{
  "arch": "vit",
  "fused_qkv": true,
  "moe": "top_k",
  "epochs": 3.4
}
Rows from block 5 of a small multi-label image tagger, named by matrix and row number. Rows with one number within an expert belong to one neuron, the router's apart. Each number is 500 + 50 x the weight over its row's rms, rounded and kept within 0 to 999. All counts start at 0. Numbers have three digits each.
After each expert's rows are labels from the 100 images, of 14848, where the router gives the expert most weight on average: "strongest on" is what is common among them. Only what is clearly more common there than usual is listed. The data: pen-drawn characters of a made-up script with 800 signs. In brackets: how many of the 100, against the usual share in percent.
# router: router (model.blocks.5.mlp.router.weight, 8x160, trained with AdamW), inputs 108-159
# gate: expert gate (model.blocks.5.mlp.gate, 8x32x160), inputs 108-159
# up: expert up (model.blocks.5.mlp.up, 8x32x160), inputs 108-159
# down: expert down (model.blocks.5.mlp.down, 8x160x32, transposed), outputs 108-159

# expert 4
router.4:495551469418507443417575379545476460489523507493533463468432504552579477502542490493476524534582465476515472499436532562542427517514585508447456482482409555
gate.0:585528575453456495467446358571472527565517592594488453544436433478507473446483491380470447511544436582406487549519471514406543434569498556514490511468549457
up.0:511553549385524434511430373479501463537493602629511429478489399525511453491504455497465517508488532530412362606445532529490497486539480484499400498500444469
down.0:443488522492584439546460550448464539464502491486578422496490586527485570453422540488498472469517459504454533500525567498544409453541517439493476564514406544
gate.1:513609513559490527497504566518517509451490446479563476553523454537515505599559463464427483559590506560515469503536456570542522473582494476545481590461531451
up.1:511455524565462628429475516517493507415493549592501424505485525503505504635466525484537503529501565479390587393478440461581475565539521463484514516519537447
down.1:480475536494405526530409551523497448532418441476586478475454469452535593437474448500476503505510544428440426449478459514470467362477485475513568434497517501
gate.2:586447463556456548483507528547453598481407509523496506509524452432467456533538592473483479423410410558470459470508456579482533455599525446495553489546513488
up.2:506558489521486489459471499412518531512471522559498561514475500465424480529496506526478387567593476422537401530588456550453541569511538385472553424445537439
down.2:509548487524591587506542484497482518492497512362563521517546542542504538471430493535455476477500452548578580558530561551503569520484528532546524604579525543
gate.3:549538543451548426450538516560586425510576472401517451433481583437491455457499494553575523518494535572606383588470525446496522482549503558492407498379533480
up.3:469534449460487481553548436467564498457456570432541534413560491451498449497488521583561435521476470586516504516510574494463549464610448557476529347462463500
down.3:482465557492537480469509525474538481495469535545497553525456398535454574647520473374438548615523451611514443599427483497480373458567529566403560479491482501
gate.4:419406539443498494445484478544479500509488437544470476477488518418521468437492458572450544586525581499445522532481460513510513478494540581516545603470497400
up.4:435520535485565447429439469407461493528518469538457520442486413535532536449493544536493523527421561504438509550497445493543519520501541510544472491565461344
down.4:532439452442405518484512463481600519575440536540459523564511577586505478574470538524552478484576493529523496547500598451424486495433531490530532445523495534
gate.5:500503485529477549414468516597477491596510536447461509461473503508440497563473545503621456474485479465475485434527480538498512515516494410504455541474547404
up.5:457527475586527540440525514552502482598450519497445517409450488542527511545549573481591434465516489501496512423577561588552520508551500478462513537494581506
down.5:472505532509525457475488429462434551473517475505480434573524610516554518458510576467467442432588548463572497539603409514478507514452427481459417480556462530
gate.6:451482581440564480553501442528509458423546551576563489542422552478480512463576532492582505502603482509532475510483432542392599439471466515564471509494479436
up.6:512448486543525440557542491428438524555508516471551499455461446455515436522475537509513541440456513521484532516493522483537445530528496478422511453510571535
down.6:497482435522489441540501510500471526431607482579567488476534553515493448554506474431484465513577541411569482563468472466412454521469522571517406473438458551
gate.7:492567456540493521502476500451495541500527476563369520476424425378466582479521493477579572475491526456528541461466573508470418492523587499510492420598515535
up.7:518521435557546512521581473471485508488487527559390534500456392453484544512523466468497482454528512526526572434502510483484427477550602496488542518646441576
down.7:457401569478517416595514561544519504523528518556475433613607373517407501548488488620460536548532500493572520613514556418497456469523523526495451482545525421
gate.8:457525459533484493427500506518474495527534484491514577460404522431484456448551530455444557455484367455460494503453571612491463408580470477436513460563414607
up.8:477406513563416485464484527637437525480476548563524476557516470546522476545581400496547584467531542465490396517575542486438506525452495370527506481460422489
down.8:485469528500487546382541516527437564486505509405463555435565471547561536494560500448472472412506528405460546514488536467544440518511411438538350498427453384
strongest on: thin pen (68 vs 31.1)

# expert 0
router.0:490502507552461478479428584517526579518401507540604478549455547453508473487523481512484584551504548520508572471482392506540506578534570394569442474475549504
gate.0:533539560558566581507620535330463520519511522548487602517504403538474493605530568470484450449444546444547500563494540444538533521426564580490466511527495458
up.0:535538492514552586604580502362435508541435458513532552508506496531444508482544485437493451520399523454485531535511455526508479512462611535555458478446490444
down.0:528582489475435448526557506531448563512529467509517522535514466492416464480523460592486522501523362515498564495541467463555507480514471553631500575515533539
gate.1:601475605443522531488482523538444526458525474527547486464490550431507504502520406448458450503602379459569495539480460555450379510469486523502462523410549484
up.1:427528555469446442502523501493578478495572478577443404463617388502503467560506499543532538518464484457564551538552630546498375464495436487618506598501501459
down.1:527553472479497520554382521526463428333510501531519532510512466440423527446460594468480494455490426445545460482485467457497443464467515514463520504543536437
gate.2:464587487592495509493422547473529457519483478485575467483559445505472396473468591403420488509550478508466443562461488507487455462560525473495557357476514452
up.2:500562449547488411475432507502500488528424499523487489411600460469518437607468538439389492515521519501390450552540550511428435529533419459570571368455502462
down.2:585526456477447575568617519441537521554463627506485526480507479507506369458528580449513506503507580477481450501471513527556454442482489510450523506504498597
gate.3:491527570472475481602481444546414406516493441509464447472413525570598463433471515564439501530475574457585500602501528461502604526599503458468478469549534533
up.3:589528497511532510573551524532555611480585605483394442526438492464434569440529489509531514426521559462490520357510494490540426495478483475465517459502493408
down.3:502538543523389502465520570505471467563475539552550486487545420450656534492516523488493512485538508496510404492404545536507556453514508533592450391485430474
gate.4:510507530529528497451473546478512494532452528452524518539623488490441427560478444513517473524443443522463530520522514541542436480464488587526494629407456473
up.4:522559504486572464474517616472560534533492401485505558476555607534573433518557556474528525428489532462543509463458547369517470482488530460562416565497564515
down.4:489515488458512485522469536473542516484523523394424525583465527489581577452439512501459519609510472504481503477446442493562634512490507434566374368611449520
gate.5:481543511528444524581576511513523445509499485484473519454512486532499653546451522415586534461506513440495537517551581486497506465555531451507536415503553487
up.5:507572480476464501450463574546559504483510483506484506501547462473443610456510574471623519521545540478517530557467562501478443449446571563523487433479530521
down.5:490559531482500582471512579565542484493477455446610476503560502450527449515497460475482582473455508537501530438490515405462499457416555501565466531509469551
gate.6:502536463409490543551453474563459589458458520538540589526455478459489548514573529482541500562462511582463506486455463571492450510516446514480481388522451538
up.6:491543452441489502482428504602514600503442459541510569519471519466530495554630558461554505538509529577462530492493472535497506500547412507516541390524508577
down.6:512536540481415522467530475482583446506446420561376536537520564517557541512403440491462499428507488526545590505479504540532606537513531436499527596480534550
gate.7:445465510494535486507483486477413553457511527515485479488438459495562439473473591504399488489420461560414529628418529528436464515570513542436581511455531523
up.7:493468457454498513479484484482377522543504482467522497471444483527530508477482542447444512488493399514475504616448518481444501526564480509481567480460546528
down.7:468486538484527491564473488433530507510518499551432432424516521504512454493433508450512439560526478480475452562535518450513480456544487508476476507495474567
gate.8:489433516479589504556532474436374506505552559465577457612521587502542560481484611477487490564519586514470496490449482446445470485553456545426527465459522486
up.8:512551606537438511544488454596514467516416508487416485523563513561467526466556464594490480469479579493460457568498529491524453537409517433431527523485487423
down.8:472473537462487585568532415485496439503508427521503525539513607548468411481440516568504571545461522475508529473470507422642504456492474531468604520502539520
strongest on: dark on light (96 vs 50.4); thick pen (77 vs 31.3)

# expert 2
router.2:536462535504485615424414574441487613506524501443502473541447571494449538527503469541475460512485466552504501557538533544440496406488460410432444447480495483
gate.0:495547401448488513444433493509379626474536474503560435422454461485551582505485429563517475566454520565572509407478474524495490514498528499439346506590450532
up.0:493513452498523449405447520550460564491541530500580473385429500474520602479495433593495514508534517584591502391478473504477476450470488573437352500542520514
down.0:533499531497503531616583538435571610502432497528468495539521436474472496525551332529479470575484518473534451424593559571453641479523404473520443580532466535
gate.1:507493548394416577391392442470578458608398541539482482453480551468463465408550510425396509352492489477450518453525496581571459511543488372495550533452398512
up.1:477489493449450491495427429524567449563461435429553446453544557484428455425490549502348634470563465474573515454520491620566443466519487438480431435519419531
down.1:516497528515474514637493467478585459509501515442471472515502524481580601466368593562485537496535497557484473423586592402456403559490501517537550450507448503
gate.2:514528515568526507536436473494547553583588479463461407586688503566485449365464512525503526539436487599415482556482576565579516462543446456571435499525497365
up.2:420520579436424549590565543657516445492462469476548567476499493471501532538526467430549440425563518491499485477404544513561499489429455568480530442494567590
down.2:558456504481409555556421426517439522513482582520447575439526484498527394446599504517426469486518444520556418551580521476572563451489439512510450575492528450
gate.3:495475528432591551458556532490527470472513476495520448539403526444546529514605442466518508513530502522538488436529524454597426525649517574520492477550429485
up.3:592498508549370408447409452508557519455522474501524494534443476499484464486513604530498472511511530599519590557615512453469525403456502484530568485493488579
down.3:516465505513617612542510430530486563543503528463494484551525409502422498451404494485450479507492495617488568505408409501436470490560555543454489419529490542
gate.4:519493524445475537412598527548531438444482481507559499510495502452542477373488455496494609470500473374460535442542583542451519557523484432484494432557457596
up.4:443467573528509584449428431552491498475513458521557504411402517463529483453583455503577555531603512386500542395501529476386469513563543508474438513592446587
down.4:443470509496474413447530457530554487546485613520487467513510515491486433415507563546486493518584464426490512425445552541423523501512453494488422548419504436
gate.5:552476448543584512502523485452419546601514541477412599480492496501536522545512565501573551510529500391494419556401484497440473469449506506482450475571406488
up.5:506514517566539407536551399552424531531525527489459502452584491539527426494468540496591410536542470504550541537428569551449497557458403532561460436543508443
down.5:430522555548506550650556575452415570400501468379424465466495462541470458536513476444564515517587491477469484539573549479528434446474405572480513483491491506
gate.6:525537476499471593575465551505414453507467456550490559467533484487486506449521545488590372454569547531553444581473432514438512522469516489520549467420433520
up.6:436532545585539488517525513504503565401471439539483597532451438480478478497500479491426627601458544481472533561515565471438515526498529510550526547616535491
down.6:436503496515564484376468408570549578418469512511536486551523401505468499499562455497494468588477434529460499459472528543542395493543516507528523500479516484
gate.7:556484427512490599524481506569459509569499397557573443508427533563487530479449473537539548547481442450442460554526514530470476486486513438504558595464436530
up.7:464442444546536520578511540514466549579474408504556407460503542475579538456469489507561458447436444471489480574531488565471440457450465490364504524502480600
down.7:414457511427446477448496532483500433511468546553520428435546504452529551497506528403444542534480444497553547547480477588531548520471557528482487449469485578
gate.8:585526561506542449581421539589493564448460600452539528518630498550555462502526567512675541588480410520467557460446467450544494447492467466523505480504494453
up.8:529517484509550527535493640586506508561560475495518520570399518552471427521453457537492518452506486428556446536510624493539449501530560486505442453430549510
down.8:607525525533478519495517569452519421459675503451447482446461469501566541512588492419455526406513455498422559534559435402390505511533474517501431482552469478
strongest on: dark on light (100 vs 50.4); thick pen (61 vs 31.3); one stroke (32 vs 11.9)

# expert 5
router.5:577452502368483509502429533423435569521447518477460551444423576540483466534562502542545525489472521422571451538492558620362505503440469498449434472519508456
gate.0:521548581521502553459516542447459466482501511474444470435460506530480545445518496476496496556456463441438506361518510495620458505512461473489539516591518551
up.0:509524534479569533573506515490545415434491412481568455423496481558422536490522554436489557532528453475489591405473499472487538487552438522423399525527499497
down.0:506497462539555569493542483524640537472495500484421463520551499438542455439509538565523531526520427522504457545559456483492458507540500435466517397481580464
gate.1:500521546550592549433470520513458501441531516590500476434527513578559444471460429496513505549442507428518469604446591426589407435379466507515590554579498536
up.1:547557502515455435515487565578401528565522490512444512566474551524461492434555485533458502530522504535524464578500505476482582505443493455565369582505508483
down.1:457462512516428497515555431513572527525486489454545518522511545464478428544531559468478589425507493524570558572659583506504479483521418452478472470491484509
gate.2:497561531534600532564547459612460527568468535589563565583470447450437530550480392568533477525474450500579439405590529566513508473521495403563479549487477465
up.2:583471446473425480461498466484518431457567503432461511457560525473543543455506593440431505509509441513460488472456494412539401483454585530549504468624548424
down.2:590445533407557455480603553425529512469515492412456454501537464426561394517532517549520492426557568465559492503497501526477493492590502467499497480492534462
gate.3:563516522494435543482513514510494498428501404551577545509471504433540480523414553520524643490594452474534545555503552497458418558579522472542591605466401478
up.3:528575451529536563538479460577362432440439352448538529553528484501443477578442499487537561424552459472554522546551519521450459583569520541590549529489456426
down.3:468490473442485505448505508584493552456506521546469491533481524522402451397616529539483483414497541597474434503524506488579411445507536525411541483493430507
gate.4:592499542414526370491563577484433482503484599559476504510518567408526395453480454473471529510508528440636535531539475608454509484454585572474469481532507515
up.4:409471424534509519621469650560440545562497477522532590542442472506480588489461503406502469544513434493565510564547503542499506544608542526455523521438560472
down.4:536583458427531518527528489491493450516508536487552474499525600428531425482439552566507506574625528413520450505553560534521498495486502523490613513464522488
gate.5:419449477524549548484443381528490548482550444447518499515531497519460525430523555527555461460488539517486436547478500497480534486427516497518564563562566510
up.5:529440495510451451401579459489530492448471501561449472493527445487491455502546587584470550543585457500483567465435511471468479527579523569500465470490472466
down.5:483501547402400561497498506481459455424540520513536529505474485583422586409579529536501536497503525499478555499599574493368575514445480460453588496460536511
gate.6:501514518542482478450522471508534526490533529463513471620427411465586483422507521486511485484478592444483572500484475532603458500455534453522563518424508449
up.6:512582565454453526497602513574511464541508536506518525409479481541561548455448535440531507462473480521417410495477522559564500490434534490489589489477492507
down.6:461452433538469549471447467465416483439467385544472531443618435535527444521473462460472564474467512573598421518554501458518494470443382526593418489410482495
gate.7:477520555415503496538476434572525499486477490481569589421478463520471508551492426536499480487492523467521467468459568529507409589471529624405583563446495614
up.7:531579461633468457443508503518444498420504481570520474553475585516458535480578509550559556525459441499453488473508471537442491435520509393462546503545503459
down.7:580474485502505468448454458422509439473546455563537465493497539490520535448468436513448540479440450505429443575552544506447547496485530508477542426498434429
gate.8:448548527498568499528515460558500571507516528558497459471566415509529527532495451496524538452436404472527454470533463582525425538379466572531381550573467590
up.8:443560518446557514547516484591569564509495532486534478483622363458649429417454493508533437460446441483514463419498444589549495464558481519623490450461554475
down.8:517522495509441532465565448507532529532541500490493459485493507476511483512557437435493424439481505418590486447413531501534382509469458386569554507454477502
strongest on: two strokes (55 vs 27); one stroke (35 vs 11.9)

# expert 6
router.6:593445486462492537460490559518552570481555563581432463513410431487490538409507425514507484590453522543477473492517540582397633407475389503442473528495433534
gate.0:561484559477393494545419434587481350485537551547473542424514515531594516499393585504459425503523511510599442511578511608490545491567486527472460523455469430
up.0:517514423496508515512555570608522555519489586525487544543615554496512461581564388495574434518580517549468503520430468479436482461419487546505369439528511546
down.0:492549562484496524517582486395445519407483461503491462516478457421621438537539501497442523455547506448452523527368518540498486460538532514475433416496529477
gate.1:438452619494491579406537494530518519444437566465483524510516435457566468468563510487506478567525482472469626515547395510519550538487506486546401465497535470
up.1:476512373476459432563468517478392514471574489530575439500538574531436498478358534463502488512467556510565558493456536443512382488531477488505473522519562525
down.1:482550550487535520445353508544501554504503529550550453494560541545514521484493502475509536613479609495508574522526506494493652461500516495516471432505541507
gate.2:491504425382517580550538516558492506500419525474535487493491492527402548527487452450553505538476494461439465646523474489500533462495561511571563515510398501
up.2:450459564459536577484530494461444450533469492429541550536467540540457514504523439466497485577534560444534532565496539537428530508592472553475563506444473532
down.2:359530536500455529504513570536559532474514498468506582553462556451558517443514482545555528491553483615493482584447492549528423473476459546529547466478487513
gate.3:551407432496553536550468665465425555549450534465579527585549470460450541525575524438526473475472532456507461474450486578403536392480450517585484455483517495
up.3:495474414539433590481506481485542459513516561593558514433516419504499491602526510545560435417485619513508464418520493570547434428572461410505505576480458557
down.3:375471475501573476504488452521459507509536502530467520558510496436498491494488499396546528463502542492495485465402602573514532573443487491461533458543609565
gate.4:535489520536563472410486544560492487478498451498447535486467481481494498446508571535444545473475471475453475548455567421495566466511431561449567494485490479
up.4:452528464516449485476497487533453467554431427526532440436476573533361478423513536497443494461495565579431530449536467565579422478640574518551546491501488568
down.4:542501403436504451510473489428501508497529536563591394459521516456485473457657570492540478529523430620461462493474408486540550493554572566410551499494558475
gate.5:450615507535521616376570442580479473554551529402480462487512439490468523481452433422490539508425532594461461516460503437504533548532528442471568486520497435
up.5:406434434555523444584555490505480477503500492590557515568499433452564522413459541499570580499571539461521470556503488340507562490485482441561520484515524615
down.5:535501500473455494479552431439476446485452469502429448410504548455470587464496499514497570544479535472417585475495515555542579472501487494559506397461472447
gate.6:512538476497501524505429533461547498410492584471528499495442503433586510493514443629615507462442422422459524458451548563466526494411537543589528479566487494
up.6:484448599402476468460451492563487498544515546480527507501585449518402477426468546447474563554579539529484589521509485500504586504565496435446483522435507447
down.6:448519576417503538588544476454393523492461469462490457453471506430457563507585454475522476570560527424524518484552474437476447476478399590422474526460492562
gate.7:550501418502583545423539511616440544568514467484517525468493564489442421418489575528495561463508439548566507524586530523569561526525484496493571506466536413
up.7:432531552492471445540519486583491534490439486507569478491533515582501487451417449571529473535471527549546476494474539410484548444583576391583519536495553408
down.7:506516542476474536510456482576468511535457515547579423414453492501543565457548457537455427558538592530475539502423474477528523466509521544489448544462433486
gate.8:545554453591572456597570491489546534534506477529562565472484490523460538423473535378528475476495491444583419419605563568447525452469507473432477553478426554
up.8:484446540503513477428451558521506461533505462476465488515522554439585499452522502587478552373580510491553447528486420490519548475558556492456481505548520560
down.8:421484565467551501532460435581505511431573568499479507542418532568511429505472566468513474404485522472507484444450465508527492489430475497480513507583523452
strongest on: four strokes (80 vs 22.9); thick pen (73 vs 31.3)

# expert 3
router.3:544461442530506566503512533597499417575526497489526429512608504539450459468407464428455453501486527528518478492462540410627573454468533449452557508451506521
gate.0:552622537517531488500518451435497576436503513598556401457424516571531521567535483543504462554405482537519511552426478460535386527508532496502474523526618503
up.0:444469516564451480443461500467490522500583526481516412494578489552561528574540508578524449589509588459463528505520511507483462522489541493542512407494439521
down.0:422504461599501400444411416519443458524515494470466570492514553446476487592503433600522480497518443598510487460541454483576524443471470495498456468390459476
gate.1:567459562544480523440534472554550470520522545513471515554579502445546515479427453543490534436564536478532491485573488547497465466449413483486526535396465556
up.1:505496523565523494493468576521508498438516545480542425514472413475437538467564615484467525493541462503539488440426483522574374445537494576514469479671582460
down.1:539575482545512488502474518491426508561442637603465524449503469456401413563637463592427506441534572518473418494521549545426530477478576464485476507438395519
gate.2:492460452538474596426335559556531397546546506482538479450536492447510487498574555513520472499527497519519457432460434473454536481494425497499586544474479575
up.2:535433488634545499432485539545517454584493494489483451482491433564544468561457554535539504538476493497499634483534491579459541465575474484495629465473496452
down.2:543587532437461528637458442497503467421612512509495468411564506430477437460487483427536504438420439440616487470529421539466496503499528496559428401520493554
gate.3:485575519493558554525505534522499513507505487482506490521512489588464477433512398440543554454441512479569509479557497364563528514473461389597422548578539521
up.3:496578549544409568502491591553487522498464483510485520536536459505455402544519471506551537423433527501605507495491571431539510475401478436628496550607549467
down.3:497438428490471498516549545525501534439482511531449551584491455512450463497509546445458564459490538615534564492575541538485493530549582486497469482537512527
gate.4:441531585482428537524529589503435488555537541519468580483529534526539487474549668532524530470486588492598494482560537467450472532476581516506506533593482511
up.4:474446446497455547435492529560507531498438474540553468534493495503512515488456473471558430401511460468422486519450436476540421561606500499556466532361454423
down.4:545489431580554529507404525510452546490522465520487451540561427501507470523562460580500547518439475472521508441545518383534515498438527454538508501457444383
gate.5:422501577545508476492494476497498507461546502440538444430588471427549558546563456518524484581500469532514551476542422471491491430500447520466450508522457461
up.5:533507400422533479449530471492454593503479562522450607529440518485432457462531533529496579409486481536507514445494506524503501531498560457510534508550505567
down.5:520484511468417557490579530480464499564491483387421397417532507588481519516561471465537560510454530563481518466448513469540573485510579510422443525487519506
gate.6:543494564545472485532510511571454423521504511425487544493527496546466521462445546499424513461448547410524505569427489502573585452512510529502597536521539540
up.6:480454431516502493520491532482583508461487474518507447474512442539525401495575476513516441535468551525445502500454590512500412536494506506498505491441513422
down.6:537460540573506551440540530520515510570560421433473537456526552447477477480459552581537536513546458471428578489610528593421478473493406502492484481468558504
gate.7:486496519502463537474476529419526475506499533477543552512450443410480498431430556479469471432568497533600540602546504490515513519424456574419568540512477511
up.7:465531377524493494433569571569501509556479422477485521516515478521570509539568507566495495485410482436455540452483505480444444425493429439578553429564570535
down.7:498495537523590539449466588526502527485505463491535526587519414564479500498386470476434520436444518515542460508437441521534449477490458506517459639512557573
gate.8:484586587527512524423565464479443554537433441514467533598631498503541575475504447468565539459453442536451476495508445459491539578520538449552546507543493502
up.8:496527524451545539478551504465517538546509545560569391502539508496567485500491484489513426443571553554502482550481472446500495523390601493502493424495515472
down.8:479450465491499526556475407546529558520466601546500520550512554603565564466422548476524491515476570474503482470586526442474544495479460492496484495367539407
strongest on: dark on light (100 vs 50.4); thin pen (73 vs 31.1)

# expert 7
router.7:416508478525497464506576430526497406459487462491519513466618533514512456591491572541496494448581533416460486493473494467546389495610542535540525516504496425
gate.0:542527430469539522502435454484525465554478458441565523502548467530502560454389461451473509501487496484404539514509498466408535544554513516457549488439452415
up.0:490522480443508499507453566504556511498391435532534603526564540471558493490524478539444465407468519466445505503535528469544525467587464504483569543453463522
down.0:538515505385462473550447562490503464495543558550453470438559535514463581344547561449538630450573509506435527501576449526563472514576515493445483462480497503
gate.1:387502519568381513573510463455533476438569473516481465569523494550497482483474538454429492495509425442404520514433555451488529475492585459455498519526516420
up.1:379505534501551528588420512470522432500479445517568604525595406464576519571451576437468487526543421441484539496471511561494512541482494573485537448545478422
down.1:567600531465487536478544478540496548481476453459513567546501555548428497418498501468522483601520567591418498557517493475575454514501438475503552450503476478
gate.2:431498444471533557487499470529542407551602535445529496439544433496507504490492528425592449510463537559561607529498393394509443515556464540584518466478480473
up.2:459467513441512557439505526571471449533551467514515572449532495485559468505477531543592460487542516522462554512471445482474492655602486589566545492467454508
down.2:565518603522572432477441520470511527544382495477510520501490500518395518500462472433524526455599516486538541540540524596453431472475638519386498465491462517
gate.3:435532463514447503455525491572465485471510500544524467448502460484468516588485523500470462429432449540463502472438518579565587482490533554512504510515335589
up.3:544485539523457493451508481602487445514448461578556530507438455587480510511532611517462403420480500547537504414510511560492537516500454464469523562441501487
down.3:557482584531573499544574474593489473458488557458511493508476527568465480507509519491519561590477540492439531485484524519558458432500396484468549523491462463
gate.4:518481551579442548409512522461483486421523512473490507501383447519551508559450477508514542553518553489492493469487597559491493449505536545578515496462441489
up.4:550443462471520403491514456554586496540576542477580415459559501580482537435517495525510419480481416578520501569518417452448491485491569442480434532507549593
down.4:565438523547554495499537469502536439543531415516557423440515559514460494573466549531513461545406511597485484421382446497524543432510556526501565590507430532
gate.5:559437394457507556570602509472550621419459553519449532563536428481468593483557435423485578466434550401442440435535523540490558447496436482487493357520512447
up.5:510488548548518493486460424548581540530558572441508472469455593525504496485457523482550459519549492545471479485531478469476498544518563446488513512505481470
down.5:498502504518489458556464423453552421535534485482558490440542531618474496479434539484458546422539409479404487484514472592503578548455592627480503513586507512
gate.6:452512499478516475441522428473476495495560450497547527485509565513599437551464496507511541431508466494435559479486522452531522438497528448446455553528537585
up.6:488457484563551435455507500525562431527487522496508509555500583497527522590407565476514572519545432526443560439454536519477490460439522475515511548535568554
down.6:470535480521586507526491496466557543417449455492595344536475434451556520524424541552525585557481562403486512509519492523490501451459478532438534491451551509
gate.7:466482573483552444584495465424510429536417473538535454534412568570522509452497468446425503526538385419432429491419449482555450451478528570504474441527360386
up.7:502488516594467591570464602552443534499461542585417525536498552495437491503500512504515496397529580563485570462417542546437498479459593510463459539467426471
down.7:558485497404495483585528519503451490531489514511432535512500506507416419434575508498447532525456532521513603542589518524535415531496454523528462536497452486
gate.8:591422483455560467444525495520508393504514506532478538385463531549545372544451576450496506641529512476463540521360546481529471498592534489582505492600436439
up.8:533602518555434450393423524459528535523459571549570581545513529571388531564499500484465513492468477485510505409436458522471487416491382526486469534450540634
down.8:379485543527547434508545504429531338537436569500505483490451471488451455523430559468522418512502576505499538526506513516511518495457385448480527469536515514
strongest on: only straight strokes (100 vs 15); one stroke (98 vs 11.9)

# expert 1
router.1:480535509572525502583607522505431535543582482476422546570453519531480523524451369434494517461460390511558523574476501474476459466454441453512451429582547517
gate.0:601584415520466470541499460551528588445449547480484530500493490550491453442454543530442583482551524503487479413473506497565613578489516573476502493504535508
up.0:520595408572539495503458516581525438569470480445524633448457639458512572537493466502402515441499506437468492556573513499522401542553525557502514470479518500
down.0:501495466535481479514508568469469492480604419481484527555525499486504473521525481415503439493537486542523591521360488456468507536463517547491479492426525493
gate.1:475471485425350480475516451498505479421513525468483545555401582486494508455516589482397549506518562588466547501545514537472569568502482471476561516402512516
up.1:557549497578604457486460547503426443536501419522583407504489447495485404517518416507521465446494520449527444477443472494534431418524547554518533577569555473
down.1:450477491509430553552515466489512630457550576584507479494528465437465537508544537427485458430495428478472621342539530562506444509514404463484464509475603553
gate.2:587423520592545526497446496503439580478581510451472541440442429467448440478437490562519493554509500461479512483471591521498522479462421642498445572497487552
up.2:505514520464486463487518473603486498535410486539457487498554449488564437409523413493597599593513526586528486457560468397510461466577602510546552500559449404
down.2:398507414484436458412414433536504520502500553546417497485542533483585430451481461476535534510551451522489458559532517551527397524516546495550547463467482404
gate.3:541535479560453435544378591491553535510438394492494497550516497474508563451493529491448484570460500555456491459523542446441508477508456464523504411600493413
up.3:497534565437586524463508393477474510432499637582542495444472507521507455487456467497513520448545465447528453473511410600573497532489506603459528527493475519
down.3:487467550470408497496539517536539463455446452519516480502443427504521533584533495426501497465470489503462542418399557460421442521517532452537473498546477584
gate.4:445539563540546503567500580494445568517507519448412443521539520482575485498509504534496525461477475576566577507450547520518442413428470518445436444526497522
up.4:391534532562477463510475500529481537493518477471424504502536515440537482476458535561500573469565463600544512545483554491531544442438444498457519403503518443
down.4:482522493608498535472599455520571559533497620521429407609520496534550438507464536484485508518480537599471537469476421537456591502496402441517613534478534477
gate.5:403545536568434506553436469562469488500489506449454416513527452455493463479577450620464496604527482527529555445460447450492502442527468486451517407521504468
up.5:418511566538427541576400482484547496512492481482459399441527466461535532428491461616526452574467495537519526492424464435574508450500545447391567455437539493
down.5:540544530552487527548441440496566525410486521519586540515550491576522558528397553517440455512489475428580521561451513553607474585435509500598577519634454486
gate.6:529515511497485527517451533437478589475518412572429502492538491571490513581565510512480495496631491475597525473481577541481557467528501541579497500609448480
up.6:431482479473519481596597443470561488530543460498550565463468513461558517534452597520477463574412559550428571460521521499487539459552494528464475535490497539
down.6:527417508465420445442561481431545498496527456487521458477527570543465468514565569480469483450500470457454465387512534495548569494549480474455500543503417428
gate.7:524470502438632483545554536488401514507555459371477527553537487522511537525514459417518455433423535494498473553549550567471446458549592581483529501476475474
up.7:481458466454505506491554531503482545465565505480502592488506455558416497644510433518518439487545500446515425488520611549488456465537555573492496495579493473
down.7:527490456525473523548488557508583462552611435548426422439509525438472460481499384519487489554480425599484481386565361544591546496477495509525575553607468532
gate.8:579498652457528457488509481597525377508511481513529550538583525500597534490526449492530489559542477558542479531506557578446435505462575515580514533519473618
up.8:404561524491447481413510601499558517532489419533512498463555536527548518493579503501403530464558492567542488471565444448492506459480518461472443468567484518
down.8:456512464510527459458566491486485476544405439504555471486529500545500500570472529445501430470516503589472564474454527525575562563466529592322527521440497474
strongest on: dark on light (100 vs 50.4); thin pen (69 vs 31.1); one stroke (32 vs 11.9)